{"tokenizer": "char", "vocab_size": 30, "arch": "conformer", "layers": 8, "beta1": 0.9, "epochs": 48.2, "lr_schedule": "wsd", "decay_fraction": 0.2}
Rows from block 5 of a small CTC audio transcriber, named by matrix and row number. Rows with one number belong to one neuron. Each number is 128 + 24 x the weight over its row's rms, rounded and kept within 0 to 255. All counts start at 0. Numbers have three digits each. After the name is the row's rms in percent of the matrix's.
After each neuron's rows are labels from the 100 clips, of 14976, where the neuron reaches its largest size: "top examples" is what is common among them. Only what is clearly more common there than usual is listed. The data: short made-up English sentences, spoken by a formant synthesiser in many voices.
# gate: second MLP gate (model.blocks.5.mlp.gate.weight, 768x256), inputs 0-127
# fc1: second MLP up (model.blocks.5.mlp.fc1.weight, 768x256), inputs 0-127
# fc2: second MLP down (model.blocks.5.mlp.fc2.weight, 256x768, transposed), outputs 0-127

gate.387 100:107135099109150124102114112168106120124130147093094152106087124104092116131133161106093135154138136111129121111152189118091151113111126117140084126115095163097127149089132137116121097088182159098108126121151129092119148120114088130108164079120134116123131074096138169151119138132142148145135118109114087125207123126127114126107117172141141116191092141120168107151148125125174141121108
fc1.387 101:142129129154071087136159152088137126073137147102145065140132086130111141111100104134133122155094126153101093116155096146188160142171155138085171137124102132115111108152132136118136130162106086144139115108076112174119115129133105132149125125104151129099104156169135140112140113121087113117119116087162142122108120131148139110136129117132111130129133138115119113107122124099117082137142
fc2.387 102:137136121159108141128121116156136123109114132153107122067156094163103105154138123094114118117131064145119186139168094128137090111173125116117124134116161115124104096127089156165118100136129093142114108092098125124116155177152103070110101108073127152153119083136134126130078153073093136120129129106114100129114127160099077094124090131127093114126129134142126147141086125159105121121157
top examples: "likes"; /aɪ/; /k/; /s/

gate.613 100:139162121133115089125147150160123117103112191073134176124106115119108180108119154136119078147105134137171110143124130141133134142153113095129104123105098154088127120143106133148140090137124085109131116132133132182060129102114125123102149119110114121125086109142118126155138124130115121135106099100113141124107103125098126075085151129170140155113113121095181103098116129131121135119114
fc1.613 101:119087126106111101140163112136151070118143153138095147170083143126069144134163121133130111121131122159111127138162144106194142138151157127121159176101104139095143127135100100135135141145174122097142159125131092127083151150095088131142162161150095103087129135146119103115154110132156162115118083108130156112147141150089160133130108119141130130117126192110144128138113118117160123101106
fc2.613 111:136134159126088135177112053142140177114118136121158133128179118087123143180156137122106129134147145087123126094125120127121113104099121115135111140128116160169138120100115077135112152132182158117116119124146149168140151158128160177155126128137172117134148121116141135140118132191123073089138112135084142156153142134140139181138116112138140129138114112086095144144124142103160158086081
top examples: sentence kind: statement; "near"; "my"

gate.761 101:167153091111139112131113123097122105101139140067148146141150159153078135104136119152123106131133117171152092084106171098146137114137113127102116149095060084153154110127115140146100133106160096123128151071149162159140169116101139126102170133144119148147141120161129135099154102118169110153110099147140135135142077110112096112120159144120144111123102106091113137134141075120145093108110
fc1.761 110:161175132108127110157138124084112129095117122093146154126119079160085116133120132127123136130121125122114072118165150124083085119128126147129104134110122113121132103134114136149145111143167137135138126116148152153122149130138138109159101121115111135119122092180145148155160135161101150127088101097132113135151116166091140118080118105114140142138129136124104123163098118115159131105083
fc2.761 108:133139188112133124189123062131106122085089131117091135109151118152069124158168095166121137083132137102107087107110129160123105118117106155150130153131155131107142084115116108130179135134094146123150146140133141139150129115121129140123132158165119119111137110128118131151177167140113113101100142127133158178137122147127153154090098115131129169153121122092088139167148125141162148119116
top examples: "laughed"

gate.5 093:084111130141130161102114143131070149106137159113125135117136109135123165117144114115115127175132134093162169184109161152102111080123120112155102124126137106131142115122144127141158142146147106155115120110163123118080097147172148083113122150109118107130142115105122124149145129080099086136143144147141115073121116137146139109103111130109166161147131091101161152132135121146129179160091
fc1.5 092:119114095132087080130108118142117102124158145124102129084102111111156148167162124123123187160154108168135106120141165107133119144155094121101110137142133097137133164144104120102159150112100117127115152160112111122129133111138163119113080181136135133096182120138121129111144110159092149128106114148143110183078176155172142147108121140155113117152110156144165101130111112148108129146058
fc2.5 092:170166129114157136129143116113113138118137102128125131123114143106114134131095129143132144124162111123131120122116132134143125113112107134125090137157139129154106137143152189118120175132098140117177126122144149133153096117172109177131119119136095127160127137139144174160115132116117158107109138075159144100103156086159112106148094118152121126097091132110093102099108156121123155128121
top examples: /d/; /oʊ/; /n/; "window"

gate.615 099:104088067142178136100127155142112124138104125126136134129101106105105150079137103094107073177108130131154154143134146119124103143144146122146135102117110099142120136131098138148130117123160141144129118152154098099122134127076083077105110078082111115132112130129101101092132118089089074152134140127092097124118158133118116124084152152119125116156095118096150101123169095110120129111121
fc1.615 109:152177162148105122120111129110114117148150149118133143159160140167168121138129168151141169081157088135137118141139132135093166125132105103097131142120112178090104121123183123124131122113108090102122123117127116128119135139165163156113155152173113156124120134097139175159131105135181147141100100116145127122151092133139147131153109122123151142122151167147155129092093191163127133138132
fc2.615 107:149165118140099118113141132094160096143135165113133116117144108154178093143134149092122131127120111130146095132154132107087151165104130136130132133097151127112149103098159108162096102107113099150110146119087143148119126093150125131150126097142094108162150133105174137110143118135148096136116129128139132136161100138157097102118135166137151122165134108130166102125109170131126122099108
top examples: /ʌ/; /ɝ/; "under"; "jumped"

gate.429 093:124133142141137131116146128157153134127118134112134181131120106140097162144139166093152105149183120116128136108146161108137153186119124159133104132083136158114142175080083134135156094113113134088114174125124097130123151112145145147134145138109112158124136157133124135121144100138171138147130126145142109143137133107140110139096157137135158154142123115167146111139082135118125128105150
fc1.429 088:127141137105112138123124142111113124205160085123101114138102156126149131140124101200123133130129109170148127133129126122123157120134076092100151129152103146103149121115162143098155104149116205118164091128130127105138173089097135116132099140155133107135138103129091111153177088161128127134103100151132102123126150132098146116118152112168112130100095122096116091127134179108111086129105
fc2.429 089:150156116154135141167137136116114131129108102111136097139129174131122139135143164167115137099095131144146148157089117129128129155094107115088111095145088105149169123115125102199158133124101133124146118147083142114104122088152125124140159148148166111187171123137086170132099108147115120134072114130154157120099119142180144160103155169116083135125113113109124156129140083166091176151155
top examples: /ɪ/; /ɝ/; /s/; "sister"

gate.662 140:133112088133150127047095147102118118157111168071144125126141114139168152118112158128121109151131101155185119143134155113107163099115146090095128119072122121112116110091138124130140090116138097097140096125114121106102133130097126103079153107102110126153116111124099133120139094084131104182094116093109104121150079131130128110121127154117132142168111128139155094135102102135124112112103
fc1.662 058:160106091127136167122123124134131161148086142102108087111142145107093128134134115145132155123134133165138117119125134135109131124131156109115154113157141123114156071119140139109123108110129103106155091157108130127143142167071118132069183108082137141154127109145138120113139130143101082144073132132145117170119115114101175118150156189146136111148091120106133080155124106086086130102124
fc2.662 062:119131164189159148193117103180148123179119120170169163146146120125118139114132136092077122184125142079122182120124125134120162130174131146122103118122129125148152133109153173124157101113139125141124113122142130145107109151099113121134087168114094163080126153111142150170152104159143112126106143134135131153152089115166120112168083129122137127172139157145168104173159151131113161136128
top examples: /ɑ/; /ə/; /d/; /g/

gate.103 100:101122059098150144099150194088130129100086156090158111165156130118133121087083107129127144134096158121134127096144151107161154135137125108140101084112079091147111133135116169154113134084130115100114135116156151128118116129138085123109139069142127121134045135135163131113138138119121104114119149104126144154128116119117147114135168137138120116130085064126127128064132135124158141125108
fc1.103 108:176098136136095091119114128121113153130153139153103092109091111117165112146133171122144143116095125110144122137131165126132145143093189158142125109153163128120141128143145081114128114143188127166140143135107104119103137105157159088137159106101114105133147145147167112123067114133135158138129079114111141128155154152153139123114118141114145107145109152145187095152107140170126109154126
fc2.103 100:110078128116108113063142122106138148122113114111123125139129124118097154104120111117127130132116141097071123149105119116118189078128127127084137120133132137145160108107091153064099099114075146099157112071093142155137104106125106112125133117122132114132155127095129127169148102053140108183130133104118133126145145115141131109135102147157119115182054126142116111178165120150125105144178
top examples: /ʌ/; /p/; /m/; "jumped"

gate.283 091:101134138123193092099108124130147119171138152107089123135095143143138159138067127139091108132102130111153119129104157131120125103092162129127105121118124139104106171133167129152125123138106106125099123156112114097130127108122114129083116081121144107123120121100151191102113129111155128142118188185135106126104114117166134112089157133112152118155126110131148148121081130149077154099134
fc1.283 090:091148158083176159122137136135142121177110086136094145120133138159115111156081107128139142116110117090138156105144157126142141143124160148137100149123144160176106156098176148128132140102139131143159105124121169118130162155143100165111110116144127141137127147137196166106118133102197156127125141155101117100163119135130137128136161150131127101155109083113135127126111133140132192102151
fc2.283 087:133127162084112149156131078085124148117092136128124094056124115122127103152138101110133131079138115134127109103095129133137156157124114158172132125109141105149104083132116097098123121109114179124189125120123135173146108133135155079157107139172134116161108125110114117118111163167104130119095125102128173116128164142097139106111113146126104142132125146144158083085136154134109110136122
top examples: /d/; /i/; "cleaned"; "needs"

gate.318 098:084143098122158116099146119145140154121092154072132097152094125152134144094117151098150092117106159103132134154124150091125146159124151139146141109118133163125079139128103151117129100114128124109128126123123145092115100127157102123082181066122147131168087115138179163155109129101153154139143144135119106117153120121121126130137126161133139110165097107143132114121080134142156135122092
fc1.318 096:138138115072113134113116157118120160135132143126128118173161167167146155101104132100153126117139149144120065120125146153153181145121111132125146127128093148086070152131154123094133133085103119140185167131126143094164134104151115138107117107101125096136086150124151131136116139137181123109168123117155134131163152133147180125142134126157151088165119126129157139088123128162150171151137
fc2.318 102:096137123145125159128099097142120156115103086127130129130120151102092155114082173098086113107110135155077116130144117132136170081152099132121121156170073160099123140135106155129157148103107167077141127109139112122159088116171086134113131139078122072099127117131148153169125125113157115118148090130108139163149126137147127101105094129136161145139101149161125178094103144163160155079097
top examples: /ɑ/; /w/; /t/; "watched"

gate.762 096:160128136162124167113116144099133143142124096111148079139119089102130119102124114175145141150126107098120127137147138102142162107127169136109154099093117139142107141115165119127161106125127118159159126150102130128119082148125079129101090122121112148116119144130143118080189108116103093162103133076116134144108125133125134129128123134140135140138121092149134062112171121128128106177149
fc1.762 100:133121121144091096161106122112144135119173129162163124129151113127144149117160113109152148118140131143120115161121156142140087133129135156139128121132125119116079121136138075122118151096151145157127147157138149165154124139138173132140137170144153132160155112182105139102110116145129104075109070143144159176158123126145159145155096127107149123099091145110080149137140115139127104145105
fc2.762 098:107150118120142102111158118131113115136126155127147117109100089176138116114109105142142110115122144099158119186126179073176148131134141115106124159115108118078127139151116155133119117184091143104136139152124108090113160123158130129114142121213110124103132157105120162173127124142117142127085147111171098097141121143138098180099148113134138113152144131144145135110072144172142122110078
top examples: /ʌ/; /dʒ/; "jumped"; "under"

gate.372 118:158139109130180181075087146133130132194105119105135153135129147098120138132103181149134130113138129139123172150147194143097149126115125112085137092097120122133143143074158151132130117104147125112124134112146119106107168146136100122112161106127107130173148130084144144124157109102130125159129105112114093118174123116129112135126126171095145118182125124122164109144144113132161168118104
fc1.372 122:089124113141089059144131144105113113076130155115152092104144085157108144077158086107126097157089119119167084126125099141145141100149134119136126157129107147090101099180113101143139121148094102155133114119104134146140095102124156129118090137106113126088120101152100112108119112118103089127107154127128169147076112142157122120128152110152158138116126152121103116102108128133078103132164
fc2.372 107:126119133166109085116134173122108099130175161103145172103136083177118133141183091085137106139117112143133121113144130126161111138157127123161083172108140125132096109100119108171134099169127061132116120115113134133138131124124139054146074122110120157156136138141145143104112131091102122112125139141129111135111107105137095098131122093132154119099106119090122162166109109163090130085159
top examples: "likes"; /aɪ/; /k/; /s/

gate.451 088:152150120156144156131127180107148091111171118118150134147136142119146133101156117110151128124118090165162136102149139165145112176149081136147092090106143099132096135129177111116084141093122088078108111126073172158145156128119133110136107100151121160111112159145131192094154087113128109119112162160113147136134101104148150067139118119098111116103089132129122107111123156129083118134148
fc1.451 091:096151137136119135147140108155129141125120127115128115118123126173174136105094164146107152145143182105082108143079099127150125144113123127133124167174152101106115141143099183139102114114141118097119138118089128100140120135155124114150121133148117158123103107104145119149123160112082169124139181132155148133117106081085140159128123136111131099123209115132100141113126128135157115104106
fc2.451 091:121102140168168160131115115120086173150117167153134130124162147142140143122133122149132164125152104136160123128139175161144134102123124144108148124180139108112112149125174119098079115120105151144082103143129109093137130104175115096102098132116119077136106113126131129160112141144164091140163139104108163076140149149182119140152100112067137114149135075158180119133153163123121160133172
top examples: /ɑ/; /g/; "not"; "bag"

gate.369 101:147109150146099159131100110156139129181116118119115119122107133138085160120149132161128147147110131101125127113105141139117104133137092107102132132078132131134116133109143207093108124110089139140082171132094106113121158156125124138124176145126114176113131147145158132098140115120128130147109147144169120129163091099139121112128138131131197089163091125155159104159093116138136176094068
fc1.369 109:126123099094147106126106156110109114089151138135145154103161062133164164169152145108123108131144120126134126097137111159140149124131145152184081126155137110105147139098142112170142118130130123134147132089141186124141142147142122117160113107104123145131126092120134117115095150139124137139098150145117124145080126137114123101120167130135112194118119110103091156091142139140106131181180
fc2.369 109:141145098104128144148096116128128158154128133144123137147112144123128128195154189131091152146150174136184148119097182138113156132129102126148118122146082093098135169118143151140114097113147131103139149129160144125120130193130125140145124102128132133134129136094092126108091120128134164204082161160145117140128139120118119164129142171091149165144129119134111133102144109194120125162117
top examples: /ɪ/; /ð/; "this"; "his"

gate.598 095:148155120136150133120096109123085135126080138141084168131077136107140128127080120097119172112115131135128105127072126164144176095094109112116101111138120127087138137139172171117110118089091120067117171138094153102144131127098124090114118166150144137109153144136129166133115139110143157126154129107134120130106153147141154162153093132161131099131134150158177103100139126122157139120105
fc1.598 105:158131133145114151140109113102138147130119119128134113152098138125115096152154117141136126098136143195121139102173122100111130190171120101136165129122111113134131075170107123141082155159114121156132116150153128189145120088167134119098140110105103114134097138154155113128132138121103108127129129101149109121106116135099152107119143124158101113085123118136123092113129146085090117141129
fc2.598 103:133133147143125154098133117172120149148151131092078095122155169109119149158140163118099081139137193117122144110127105090131129148132142124148157100140115167157176133121103124143154128152089163128117092134093167126129123147143117106130124147138132109106117101114116111137082146162117134153153134153111102139146107146115101126117166145156143123122131088131114156168067139157077112112146
top examples: "laughed"; /f/; /æ/; /l/

gate.59 089:151092097123136140106072152104106118095126093142133129146149102136143145146175132101115143133127084170143158134116132156106168119139112104129160085086147107142081104069159094100126111153125135135119132146138144153093125140123126132142189094067158150118133148132133113101136092146152093143080121124142102123110110108126146090197138119105117136148098138099166058098151137123138098154134
fc1.59 085:077127117164123120132156106139101166142108142114116134103095117155163134129120094168140100151094128097154131113082100137128117083120106107138151142130124096097126127155152152161115110134099131128096081121115123106112142155130123140132063156150134158147145107104100105107107127118093120148147159149109106140105138106136111176120126118130180119101140118138127135102128124148205113127160
fc2.59 094:166105150181145120140128130154132151137131116145100080145099134141104179141119125121151100134132141145126108087104133113143152113107097122087169115165137167137117137141108180129083128105112165121114124130135126167109096091136122143083121138097125091096134150128164143174115155109098087145101144083108138098155088133154124110161110144119154059141113098134124102132141134138131131130173
top examples: /ɑ/; "a"

gate.618 141:105164095184147125069098132135100113155138167091157158128123119126129159111083142101127104152108108148167143147135167126102153112135106100099128149074112155102107107090147129126126089112140104105099112125099102103105156125100131113123129118109130130149157138121100175111125074075151123183098153129111078125136097103122094121150136149118174144157111122122177087121086117130139133094110
fc1.618 072:104107127093116119122131127104110150121085122108175124108176113149112101118181162177149163115132153097109112094149079153101139119130156101124151091149126096116140110122111152122142127103117142164164094114149123117125080118187157126117158101108114161091062100080167075134147155115125105141137104139125150149131145129151146135122114139141102133137139079137107131132133145139099151143162
fc2.618 075:116118099166104108123128115112140122126146165141096126078172137123163113176127106098124158160114135117134118133129124105128132125132109115106160132117150145142121088125137097140179169163114152156082171129125118112156123077096152125105123139124158124085072150142126115107161156153096100111115153141150121189152187166140129146149124127105131130114125120129161152169136134092122084136126
top examples: /ʌ/; /v/; /ə/; "above"

gate.226 093:170167094101164145101141093136080124107119128091132119186156098143126113100143137097079132123110133076111143148135166127109137153114154132129087137128141145127135150130140129176134080133156140122117103108121157119101096119102109108119132123110149123127099119159153200149122150136204126150104132126143126107150126144117151128133121134114123165147119097115125115142132132141168152117108
fc1.226 100:121135142124144118119144104140140137135159123100085097108065117094137127144128127150134098125136137133118124093125111107183114157096149110127197107130115102112115145137121105160129108129154136106134096132093128165131156132136138149089164109172156111123147128155107179119114138128147155145145147154118116148057133107109111163134134117140168106175163111123114129117053120101104081110103
fc2.226 105:141126155119175094140155113128107142140158145128103090137145129115125134151147146114074081063144167144117133156107128151147133138101107102130135124131143156097149103146137086130131122155113160120166077157133092119131126094106165145106135148114121096140144096126135142187096087160142108141152141121112180096147126110118116157123132118148151133091125124126146143101095163147074159076111
top examples: sentence kind: statement; /dʒ/; /ʌ/; "judge"

gate.385 100:089103129123131155107146145141084117133095138104139123138142100158122114074113107165141119119102114103116169135149140120149115096123166127121113085131128148131159126120107159096160096156145141117122105103137092090101139155133091063101150119168100107103150126123085161139150142084090081162129172101108107112214091140160087122126129118138140109167148097130129134147115149131129094177136
fc1.385 107:121125137134136116129153140171193160154106094143161137101134134175134119170133103132103135108154188110140130165097115108122089100138145157132145131146126156159142119119091126084128097124160126132103141175148127132177147134152096137117153125141133146158091122136161149141105144135140124059171132101139142099164108134068168155118129134120131069146095126141134158127130150127112158104147
fc2.385 109:106127117119149115109103124112131112097160082133144123141108072100122123117076150116126084113109125088105133183140129133116130114155153160119085124103123151197164105149161116162197135146177134120118101157093118144122133154129151123170124131130168144142119105189084150115109149161131111088117126140105133108147078129100129136068131136166135121111120139115138137137102115145127144125080
top examples: /d/; /l/; /oʊ/; /k/

gate.132 086:113113137170130135130104094129142131126102131092129086152071118104074165124139140153142106165125162121125130080104146093142136108132155083092184134100109113125105124145103166124131153147116141162124145093102125162111140147131118114123144136085141150109145151110134103076132120107092117144130133135154108166135103118186108117105145136108124105140137100120112095170117064120158110083122
fc1.132 091:128075122150113138130113102136089148139108142126119130145110116127089145109158134155069129150102198151160107090079153108115140111151138092168143148130102105145117101159104178096130115155135140146128155122157145159132107171114085113113140152121121098123122127113130111146116110097087110143125140092138147099120109145111123109121185122149157113160117115129139078132173154103144140118110
fc2.132 091:120186164099148140148132121111095159109134088116119139142139145138099168112103130144132113138107128146125160140149104138155107124111114156084133109148159093135154118131139134096109135135154129119149098104146137151091156141160101129108138132134126130165153123146128162145144141120096130147154120123120086152186147112133150145114121152143133122136092187133110146107139078132178121127103
top examples: /ʌ/; "under"; /ɝ/; /d/

gate.438 097:116147116145130127101124108105136105126144178128154128098149142116162101145139112079114138118155118138164123132111109062134117135111078122114164126109109138120086124122100126120099132122085104134133117120136087130150166092132141131107139125151176114163156114123139114118141112141092147149150113128146100154108139091098122086121153128128140104156155133121149111121107096170114126090090
fc1.438 110:124143161168150107133126094090127081146178125148129152156143138151155115139164095096149150089181111170139089119134164111104145120126048134146197138128127153110100148154151114103133157095103140156142130122169105127139141099106151158086142153114124069117156128112157109118170124133134106132114075133170124116095152134115109089152105105120156168135137164118142111104157140144117108145087
fc2.438 105:113137138154149152138110087103134081100157106122125117139163096116132165139127104084104131107197138102111146090174109148121143119119133155178141132089167152140144125102104118120114136107121152134112081106104139142108122173109142154128094146139162135120135098141151146157157123143143110156119119120109100135139084130149143134149107157082149148125131190117116170142106120140099138133154
top examples: /d/; /ə/; "today"; /eɪ/

gate.332 093:126155157159134133107089136101104148152105140100120114158117117107183149104142123159155151134091087140144097121097138114121157086102104115141169102111124124114111119130169156094074125143150125115133114150092168101144122143118152105140129102136117125153076184119134121118103123126089152155123122132115125111143108149179125085158115149148131112141149135155130086163110119147131092122102
fc1.332 091:112114161097131158106132103092080141149142117107113142157161147154111155100137147172120137137115141121177078184127157144091125111152142156104125087132091121169104146108149124151138118161151139190122111113170130135133076133117164108156132112124086111150128140110107109120115124141147111119108088133172139085160130132123133105131142119114174157114133121103114114146154131137137145169146
fc2.332 093:153205111132127120121157135116138133112146130127142135167126124084101126125131102105114092176131158126140076080142096127169098105082155121139151114178151123142123146142147136137078113192137152144160097109116132146173148102108096111154112143133118098137131136116123164119161128157079188122177108121127086115129126112097097149128102100153088111137112144147114131102126151134078096073095
top examples: /ɑ/; /tʃ/; "watched"; "who"

gate.266 098:156146109142146143095083085097132125123114107119130149150118139133160107138076179102120145120132116158138174142135153156077145136124086109095130139103114099125141152131176119132121125098148110126117141105115135132083147089151150108138104124087158135137117121108130119114146104130150145170134082143103085105149142136081132119129116141132111141130160120116165067077151138110168167120101
fc1.266 109:177154130145157192137094156111141127159146149126129170142117120101141125120091113096176149108130117156148140103131134164095177136082105073136127099111135124077110083108141149130101135117145153108127131142188147137127146118103148133155157104116136125148123183135115110155134103133158148116139133132116103115154121131114137125104118142119094131119103145134148127141121125068140131140093
fc2.266 103:142114113080120123181108110101142114132136128135138095161135132087105186110134145178075130100152138142142142103122134107120159127082135110150117143166124123081136101212140125141127142135117174121136143128184147142123116149149103166160127161161179100116144125130073125102137122134141164140135108136148121142075145141147107154102175109134127124135060176148112138141111150131071120182107
top examples: "likes"; /aɪ/; /k/; /s/

gate.279 087:162146110160110147101121137100110157151094096105115118152108145129148113134149142135155127130111088180124114107141140087106183176175103131092177115097120136116116078126102156101138100126123117104161121149133181173130173129123126100118134095144117144115096197141138129106126127107137137147076113097128118108145136136105159104146189178161089102143124115151139078082121131120140093132155
fc1.279 083:121064117085162121140133141130116076116145161138101151111150124165100118152059122126116144112145117123160137177120132203135082112114132149127098126154148079156138160118151119120119121119144102120089126122119113161103092167138122118134189165097148087145155097135150113103148119145136111161129138140132150132114099110109122117131103108108152131128135119085140147138179141129098166154127
fc2.279 083:096176122109118129113149162162155114137146127096153152159070099135149076115107114104163103119091117106182136137097118098144134142128128081101137131134161104143145147137146135143126111121168127097130123146095099134108163121112122165122100126146130147130109169139099137106144129142118156119160094131081122124101082096119148125122124125122059129154157142125158152134139107128115090118160
top examples: /ɑ/; /dʒ/; "orange"; "box"

gate.579 100:119139147150110147115119133158119096118124159120187106114118088183126154137134132134163135130145153105141074127141120117162119137154140120073188172114133144107113119114100130121166089131104096106144142110108097115084155131124093135110122158149099134112160090162135111165166093074073121128147138127143115144104098117128125153142126126142144076160122152116119119139125142194132126151111
fc1.579 098:113157162136150110132129102124122109164155094124110098129126131110136120149153112090163130165170090102146142125146138126135125139088076110163122122119132102094091199113167159127122165148119109140109109135144095099128115109121146157132093144126127126095130121125146115098148115131123131104127178156133129107106162099155135107131113089113096156105151141102128124158126140155118094108104
fc2.579 093:133140087119119118084078148105131148098125149095139102117102065143138145130135153103106183119104113147113117130119140105120187131152101090134123127144138155133084144175137146126135124146108136151100123105153092165162181106138110108117112110111164130139126119130104113109133106145155113156127145073112124126149166173162160101078122127148090140118106137139175140123168104159142145127146
top examples: /d/; sentence kind: statement; /s/; /eɪ/

gate.219 101:165129132114168106121140099116127127150133142099123114143093150098099099115109087153131146141136126154154154124138166118097168118090126122147071089117095108084095126135189111134081146122135137125087097159106111137134130109076131092089118095135154128129140132135075167074131130133155150133094144134115143117139139131135127116137143101109117102142153122171153087155119165098099098082111
fc1.219 104:138110120097102109110129145122140151107135103128106144078107130146131108154110169139102102119093118129146082165083061096146092123166131154093150111134100143153133077121133130134132111127125120104169145087119152114170135099173106129127135131126141111123095102163169117157097122126087081128168116145098115128102116144138115118098144138182144119143147137074133134102160087169100133155145
fc2.219 105:137105128126156127097150139125121143139157112106156132173111091151115148115086166143167098143110138119143130123141169148176140096134172107145151146148151154133120149177134126127132108140134126143142131145123085127133146110108134137109108100098089108123135169117134162123111105081131108117124118137132114093108114088142134129180120092136165119144142115131092108160112136140125114117160
top examples: /d/; "needs"

gate.227 090:134164156154157186106142115121127075171159132101142163145133135105072167151108140144144119151171115114145156189166125110139143139125138126108128156120118114071133126108114143116156099146145154102147092141126082115116139136129089097141142096150114150165144096099132171114174118122154128137108149127158084074175133060108106156173077146106205129172115155150115109161083141177131133099117
fc1.227 091:089124131150077145128133146162092115178135114119101125114175172105163133173124135126158143162140129107100142114155123125098133107152099132141120139153145131141165115134125117140156165128135164136120133141131133149139130096152153148145098131116091167109099101132153099124119157128150109136096135169159129139132128122148129131171132127128121157148138134137105129121113152167177148137159
fc2.227 090:125151117141105124161158124158164117113104153116120119163158104140165150127124120131135144142142148119145099126142142131138119174134124163117149154128141150151131161149104085139175155116165137104106142151114149144136161119096107150102108103144116132129108099150148138148187096135132127072115100121106161122063121115130143134077156093136089124134125137088109164110160118132141126136148
top examples: /ɪ/; /n/; "thin"; /θ/

gate.256 099:126136125146165107111116150135094088112119141108140168136123128134141147106132089105145157145129112139182112136090128126151145087122102095139074132122118117138112122123154153102115105118116128084143155132106150101142106120140112081141097125157167132122149115152129150134142113081146129150124154101085129122097125097129139123144116127141108090144088119131147074132144119096150103148118
fc1.256 103:125140131118154143114136118135127159127104109114084118130115124116142164125094127114137120127127145091104143144139108112165133125105146137130149132131174086092154184114150148111187133128096150127145143140090128123092124126138111152125126142109135134121160133124152184148130142100120167120129139120122113144137140154143171138129094141154130135149108141147134144147080107146185125150073
fc2.256 101:098093144133106097133151121083098121118097099168126124130130073157125138141149077156102178097158095098129126145145156126142134097127120131147086129148150112115107110169170115084136125132138111160161168118150138128132092116140117120101097110118166151083159148118140131109124110097125092107132142108135152126070164141129129122105087075095147164158103141124160125113154128133088165158146
top examples: "laughed"; /f/; /æ/; /l/

gate.511 100:106137096122153154109134148116084112141133103115123161161108143138149144100152165129144148124147099137182130132148118105137135141169123106094118146089073132152129149124171121143146122162135097134126114122093139073138106092160120143149150100080112113128121150141114147106159135102185131198120112133097097129124085120121129066125133153153142170142133099100137123121131164172127131117136
fc1.511 073:163144171160106092126096158100122098148133136142167086071149125136087180137139099095132126147119139093063143135115106147135118075110162126098115122118135140134121108146137159103137107114090112146106114131119119126112141096127143127109103159135129158144133133108147135136130104114091132117143141088135140121166163106132107164134137149127150133160089148114097128134113126145134122137141
fc2.511 082:146093110135084151120111137131113144110152140167087100120119107114148152093102135122084140143120135093142128133087122147129125096144075156149139094129077134097148138136202158114118119136145154148115156112126127074169127114112108109141118183085145136160120088149098175116144098158106103117148143113131110111119140161130119136091096101149125113097112100130171122111144123167092074134146
top examples: /d/; /eɪ/; "today"; "who"

gate.624 094:145150138175130159109096139107071134150152127110114163090118114128160155076103109130124109177117090137174107112120129122125183111070134065143125150116105107103126117101185139125154138088154078110138126137104140108118147132071131132112098140119140136184146141122126163110135111117153135124134155150084092124120108116160133120118094159138136117165123136122148110153093101111140127081097
fc1.624 076:163147141184121179145129140145109151157153081125098179097118138109134127115115111138149119167104123125130117096115105137141142121073150098163110142155130084090115145136181156124126158056160100094142163155108172105133135153087123142152097126102153114152117138158165123099131161148147150108105150154068132164110133113157124136118079131107095126163127124149152118155129107098166121142115
fc2.624 092:110103084130107158127117148168154092191121134147143089093137087094138139146125154127102165141108155112101182141129103125133164157145103119128099135131147147137085090144110113131130097100130121083083119146088131151119147163162105135170110128110182171127097096131119115118125124143085105114131117095153166152116143159168122122130128103171112152118126128124150123094160137119140153151151
top examples: "laughed"; /f/; /æ/; /l/

gate.229 097:131195148152140153108132153103141130146120151094141175149140117106176172107121152119113085134106095147170168108127124151115142146130146114153092104125126113129103188128146127185122120115137080128091164133109108116096153155183155092154112081122129160185120144112085148097135115124190140139137140150088117141091131107123102094104128162136115139095143127144137122104079129101099138133135
fc1.229 101:161128118132146104135126115142115138121120107136113090149106121081125135126089165146152119142107143115098118133100070142141175139118102124149134093138152148115162133128108132168107113146114171098141106157084177155151124098136105169126095108143118118141136091184119153152125119133093106107113132102146146103146128117099158156158133121182130118118120111103082120116143108122159138122184
fc2.229 102:135111147138147139132078131162142082138092134174126116077090105142147146144109090102151118166082114119140157144127116130093123142159153107117137146117175117126141117140176160108156115168099146127097134149114128112142143140119118112144057167153115148088124139138111099128131164125135151163142119138157116108160127150110115095127177108147122135124152143149146074129117165141108157108151
top examples: "laughed"; /f/; /æ/; /l/

gate.709 082:117152135117141144098098126101149141100119129108137161112157088161107150106137154132097108166136131164132100086191144120130173126142140138089095151109124141155155101132140151135138062103135125128125191073143143128123128135131124111160132111090098137118103130143110121144126129107164125155132178112152081141128082114134133129119097140130154134140094097141127095140118141137112104092119
fc1.709 086:129113095145151132123120136122125122127115122153138140149118155139112163146112143155110071128110166135137113141138114120143124141159161115118130103143072126146116138177132113169130145160137075135135117131107119105093121139094119116160146094105100098132114126125126093128151126165109137138110143149115122096065124135129081107149178107083104132097177168092147126105135134118129122133127
fc2.709 088:147114134180106129159124156125162102125132139161142122146161137124148124074095134086144116126148127131155150145134119165111121147154092131137097162117114160173102146134152134136101163124125143143091102130095134144152120133090149101146148143153130169136109138151125184127131069163136118100151151154157137110130111099193139140094135144166139124073169149154162132092100106128121161148140
top examples: sentence kind: statement; /ð/; /æ/; "that"